{
  "model": "image denoising model",
  "dataset": "views of escape-time and Newton fractals",
  "train_examples": 145000,
  "image_size": 32,
  "crop_scale_min": 1,
  "horizontal_flip": true,
  "translate": 0.12,
  "task": "denoising",
  "loss": "l1",
  "noise_std": 0.2,
  "arch": "unet",
  "norm": "batchnorm",
  "hidden_act": "gelu",
  "widths": [64, 128, 128],
  "blocks_per_level": 1,
  "block": "plain",
  "attention": true,
  "upsampling": "nearest_conv",
  "init": "kaiming_normal",
  "residual_init": "zero_last",
  "optimizer": "soap",
  "beta2": 0.95,
  "learning_rate": 0.0016,
  "beta1": 0.9,
  "shampoo_beta": 0.95,
  "eps": 1e-08,
  "precondition_frequency": 32,
  "max_precond_dim": 1536,
  "merge_dims": true,
  "one_sided": true,
  "adamw_lr_other_params": 0.0027,
  "max_grad_norm": 1.0,
  "max_steps": 33000,
  "batch_size": 64,
  "epochs": 14.6,
  "lr_schedule": "wsd_sqrt",
  "decay_fraction": 0.3,
  "final_lr_fraction": 0.05,
  "warmup_steps": 3300,
  "weight_decay": 0.03,
  "adamw_weight_decay_other_params": 0.05
}
Rows from block 5 of a small image denoising model, named by matrix and row number. Each number is 128 + 24 x the weight over its row's rms, rounded and kept within 0 to 255. All counts start at 0. Numbers have three digits each. After the name is the row's rms in percent of the matrix's.
After each channel's rows are labels from the 100 images, of 14976, where the channel reaches its highest value: "strongest on" is what is common among them. Only what is clearly more common there than usual is listed. The data: views of escape-time and Newton fractals. In brackets: how many of the 100, against the usual share in percent.
# conv: 3x3 conv (model.mid.2.conv.weight, 128x128x3x3, each kernel summed), inputs 0-42

conv.120 103:100123158093144096135101135168107074141106122120130101134165128142129096119120118107071121103167128154123123113141126117078097111
strongest on: Newton basins of five roots (32 vs 12.9)

conv.74 085:118104130089103091124112116132139073137133128101093133100162148117154105132132128110096123126153142139151135094125150157100116130
strongest on: Newton basins of three roots (42 vs 11.1); grey (32 vs 14.4)

conv.127 091:121118111147149127134071130198134146183114143131110136171117139127150138157032123134142142163120114137132118135130139119116104198
strongest on: vivid (36 vs 14.4); Newton basins of three roots (28 vs 11.1)

conv.1 081:094151132129140116097100109128126109115113148141136139146120129102081108120085167046144144102121156141177136108163085141160107154
strongest on: vivid (50 vs 14.4)

conv.102 075:137125115108100091124110144129135105137144138156132109101154111125137159112145099101130134110126130138148114110121108158115135140
strongest on: Newton basins of five roots (44 vs 12.9); Newton basins of three roots (37 vs 11.1)

conv.38 098:172131156126132096127145125137112092126149128089103117130160124160092105145124108120106124121087115142167094127126096133109146134
strongest on: vivid (90 vs 14.4); tricorn (28 vs 11.1)

conv.111 113:067139142127133126111123071123119120148134133120137143153141113142153097141115120121096132139168167126137161111148100146136124184
strongest on: grey (49 vs 14.4); Newton basins of three roots (39 vs 11.1); Newton basins of five roots (39 vs 12.9)

conv.33 098:121130106112074081126116108111119088114093116112129108132159124135115133125134112112125095101137153122159104091149118048125093161
strongest on: grey (37 vs 14.4); Newton basins of three roots (35 vs 11.1)

conv.80 080:122156147135113124106195173085116128101146101124099129195124144151128138122127145129131159146156108115125099075162173122118122183
strongest on: vivid (90 vs 14.4)

conv.115 086:159139088124112072140146117083139108102105121123147127115107107146095149108201090127118126132134112115136118121132122129138112136
strongest on: Newton basins of three roots (35 vs 11.1)

conv.11 162:135133132148116104127139145146103134113136094143186131117130126126156112121142097138135185089113116097178130104085118136130084126
strongest on: vivid (37 vs 14.4)

conv.114 106:143112092118091111121103095102124090128124126106134124078148099134134099116130117114091088158145097114191122059139138134117088151
strongest on: Newton basins of three roots (52 vs 11.1); grey (38 vs 14.4)

conv.60 114:142151067105146120134027115138137107164120131139133120031129136087157130099152117150104148115145085144166122125132142133118115132
strongest on: vivid (48 vs 14.4)

conv.84 102:119113155149134093117106114139128080150141114104150119117127134119137103142125122108109145138167124149141138127129145196109129134
strongest on: Newton basins of three roots (42 vs 11.1); grey (37 vs 14.4); Newton basins of five roots (31 vs 12.9)

conv.35 070:130158094117127139122000125129137124161138144119115141072127124093117121157101132133135109144126091155147123124130128135135111123
strongest on: vivid (67 vs 14.4)

conv.69 080:116107154130126119132097117183158112132124139131153133219125122136140127103038125133113133127119176111162133134109116133145114177
strongest on: vivid (65 vs 14.4)

conv.105 093:137160132128104125140120100097106098121141137160136093157154095109076113116125143162096096135133131121113153080137107120101144152
strongest on: grey (34 vs 14.4); burning ship (31 vs 9)

conv.97 077:121156097117131074169124150127141129118129097114143141116123184139112158131130040103156129152153137109159113123124146082135131134
strongest on: grey (37 vs 14.4); Newton basins of three roots (31 vs 11.1)

conv.41 101:123129124100133062148109139113101071129131100113129111107134158127136101144122119121086119112147113125147144111144099134105112145
strongest on: grey (43 vs 14.4)

conv.108 110:121117129144181134193133077159116135125122120133146122118105122168132139130150121211107087097149127119128145159074126130108138083
strongest on: vivid (38 vs 14.4); pastel (32 vs 14.2)

conv.28 100:110115124057132059098104132138124068153108126124086134097124171143112108125131114115117155130146128108142122097153121121106118144
strongest on: Newton basins of five roots (34 vs 12.9)

conv.78 109:123136135082151113115142142140108102110212138121144121121159166115126125146106144149132100118138121118160134112150125132139091136
strongest on: vivid (34 vs 14.4)

conv.75 098:124137144135149105125107144131114080140097145112136130124118140120128110141119136107119105133137132116146128123153119167105084126
strongest on: vivid (40 vs 14.4)

conv.12 097:123123135135137072138109108144136090130094165138119122112142159165119101119164126140105139107119111129160107132082136121151140158
strongest on: vivid (94 vs 14.4); Newton basins of three roots (55 vs 11.1)

conv.104 079:137118139154111080135103096112134093117139080082135095127115087128133142127148172136135120140158098123168124086136129115153107138
strongest on: Newton basins of three roots (33 vs 11.1); tricorn (29 vs 11.1)